{"dataset": "simulated grey scan slices of phantoms with and without marks", "image_size": 64, "encoder_activation": "silu", "encoder_parallel_block": false, "decoder_parallel_block": false, "decoder_inner_norm": false, "init": "kaiming_normal", "learning_rate": 0.0013, "beta1": 0.95, "shampoo_beta": 0.999, "epochs": 4.5, "adamw_weight_decay_other_params": 0}
Rows from block 6 of the image encoder, named by matrix and row number. Each number is 128 + 24 x the weight over its row's rms, rounded and kept within 0 to 255. All counts start at 0. Numbers have three digits each. After the name is the row's rms in percent of the matrix's.
# fc1: squeeze-excite reduce (encoder.blocks.6.se.fc1.weight, 32x512), inputs 148-221
fc1.0 106:141163078154151129132138142136100117109112123103148114147105136118136144138115142102164109123179144136129147104126134089112102112145106094078127132151158123138102148096138104126191139135082131115095153132140079143096128146
fc1.1 081:152109130149185091143107113158117065098101104144130109139128117097105115152131154126153121130120126133117087117140099081104092101133119114149140137167149112114135108112122151107149133107097093136089127101098129090115133131
fc1.2 083:131137132155144085146102150123102108107130073101143146118132102133156139146141094147072162151134129136155144126150124086146099148116128108157083111098103127135160130157128110167104159088164079131126155124165106139120142104
fc1.3 073:111144091106135145138137171153094109118105106104134111104103139154107136096145134089141120125128191151143119145142157101105147121133152144166126129113146131139110148119106121167134119091103120088141118128126114156125117109
fc1.4 103:147095115136139121120134099172145139129112143183099132139114146109096110121131074173141171124117137150144124120094115118117135169128156116051094135142121120117142102097081111146121119142169137154145167162112174158140146105
fc1.5 073:166154131166148127132131123173138129179109149114116120124146140097137124088121150125089105094143174159100153157147127091056128133124118133149140134147088118077095118114155124160121112133094076152099134115164139136087185104
fc1.6 117:116125142129114149126137153113111071105087151121103115089109148162151119142115138121126096082164093132140176160114113132156154118104134122127148099138119115162146145098094161103141122126162163106093098158139145143134110112
fc1.7 105:122124112148153109103156129133101120148113106107161114162162136118101156137136163106106170129105141159151093168112113106148142150130152154144150106180147137114168106114177121145147132083131133119134098115119130166133135123
fc1.8 125:118146116120132107138159132160150146154096137128070124101053129167130164084095130088107169153113085081092121102108154153152095148128127130125118135089134128125096107060143147148118131097143129090076167091116119102114126097
fc1.9 103:165124149142104107137152141139101058125123153133182125129108135095119161127101144141162098132138141131099128148111112152126145100135145175114102140161109123138107127099127123104136130107139147144122175089105145102140169146
fc1.10 095:108136180133130086123141076183121138137089145111149134117155116131165157128151062140118136119119130135083126142172158130123091131147143135148151148133126141113134114113163161109115138139122103106138126103154151108121143152
fc1.11 097:094084120103160097135137178119149131111157136126185092118148217140113139130097085101123120120111131139133139146123110112114121187158087164116126127129160117106130134126138130156100143162147104111114126117136131082121133119
fc1.12 078:125134131092131131082120162121170113075143131094108146135105094130153192143106148106168116146116122093132117122115103133115129106148119111128131117136165096162159176085120132144130120151132158135125156165116113130109120167
fc1.13 080:125128127097146164075178067148098072106097152113132102085119164121118121177154140125142125125126095178144154117136114140098107084116123120114107118152112124135126110154146141096104126175106084096164137137108117107132153101
fc1.14 120:144145125096153124168116092215111128144114129101085087083140082159131127137124098127187122084102147149124141093131103151142093164093118099170104128101100128118126133120109110155128069096086123132156127127141132141112107126
fc1.15 109:112131131128107101110102140187137127102120136126106113119167109133147126114114151167127145101094172143095069091134119160118135080111112127096148117102111113171231115164117098111149091121095155146147135136052131132132142138
fc1.16 095:160112153136132123164140155147126105152132113131109109126127105122149173114137118123170130103129146145162125130141114156103128086088112131117109151097139107131129076141132170130126122112127143134145125110134125068166130105
fc1.17 101:113141113130132140127149155143176081054111152121124125131126139101168140070123145132150140159129153129117114100137096131101132131120130136120138144137155128120130092138149063097112122132119123154191132138098125117142172141
fc1.18 107:111142130117114084113157127110136125117095119113145155138167135154117122138105106167192141141125124158122139107123150113108123107146157115129120163139137140118103129176145110148125096079135104112154074105165120131142122143
fc1.19 099:137119147112102154090137122141139140147147124107133161138152117141140145141070158132071115102077099118132168132152099131115144105099115115116097155131132119132146110123114155127117084169119169094109132100155169116109121156
fc1.20 098:104098118139137103170115140123160130101120111105140127140125162101123139122144099152114154104137146113111133084140098170091134137148176148133127078115086166201153112129114120134118124135161115096145146104118157125126154134
fc1.21 102:122118100128154119133127159118142153091074141147112159146087129117142186146157154075142168136113138131109113139088094140111145099133118146141140110109135157124136142130120130144104095119136105146118149152152136110114136139
fc1.22 099:148101074130122153085155126089116107117083172104139179146120119125140147141151163140154097157117063155099114177078109107164144149104151137163126122142144136135146140148154152153123130131166082128137109143137133138089145149
fc1.23 115:096148109123119133132155145129164078135112107122169084108083152152165135143130133114147094133120107130139118116120096103141146146126119096123126144134168123136120115117148095157142136097162099109118146133080140142113166131
fc1.24 085:116143102118110124094116179130124155133177091145135159126141087141108103173136178156118135083137109149151117138117118137140119136142137133098138154157158117142196114131138158112157129133089136164077114150133110135146163142
fc1.25 110:108142134108116157172157165121108144171155119111111128158097090089168130116118169128103158126129101170107144137120133112114142126126134150135117117093110179148127147127101165125089110142124129114129121197143110085126136135
fc1.26 097:165179138114127149136179123111131112130112123111134085129109114121127057117176156120142159116125092148101128107126145111116120104118196071116132101158129121114099113120097093165119138148110137170082126089111150128148104091
fc1.27 095:167181166105138115149121130141114108165133121146133151130138149115140104133111088172137097128137103109134136136123125106145116107131138104130139117112136095111123145162159145179147154123124132124114138091136150136157122093
fc1.28 104:140126131145085137137103115132160113160137128167161166141091125131098085160152135113122124095124119112145144140132125140111145140112133132138185117099096070105116166118115121100133140140159157131075141083117133132150105140
fc1.29 095:132081141134113124122074139102174100131124134166124124103112161102132083113051111091119131166140145094143125140146112133110148144120144117110123111153102124128185117106144106158111098138096162096168128097105112096119147174
fc1.30 105:118151112127133156133140146100133108128122136155085176153110151129122147166129118102126111091153129154158120126097115188067142136119150204086103102134113132178113142117107148157116145110156131129135126120136099092115127135
fc1.31 119:143090091190128142111116124153184111133130106133107138062176123145135091143110112176179119142110174093114128104142140113159174125106155136122155100111141093117159126147126089138135104133136124153138136137125137162116092132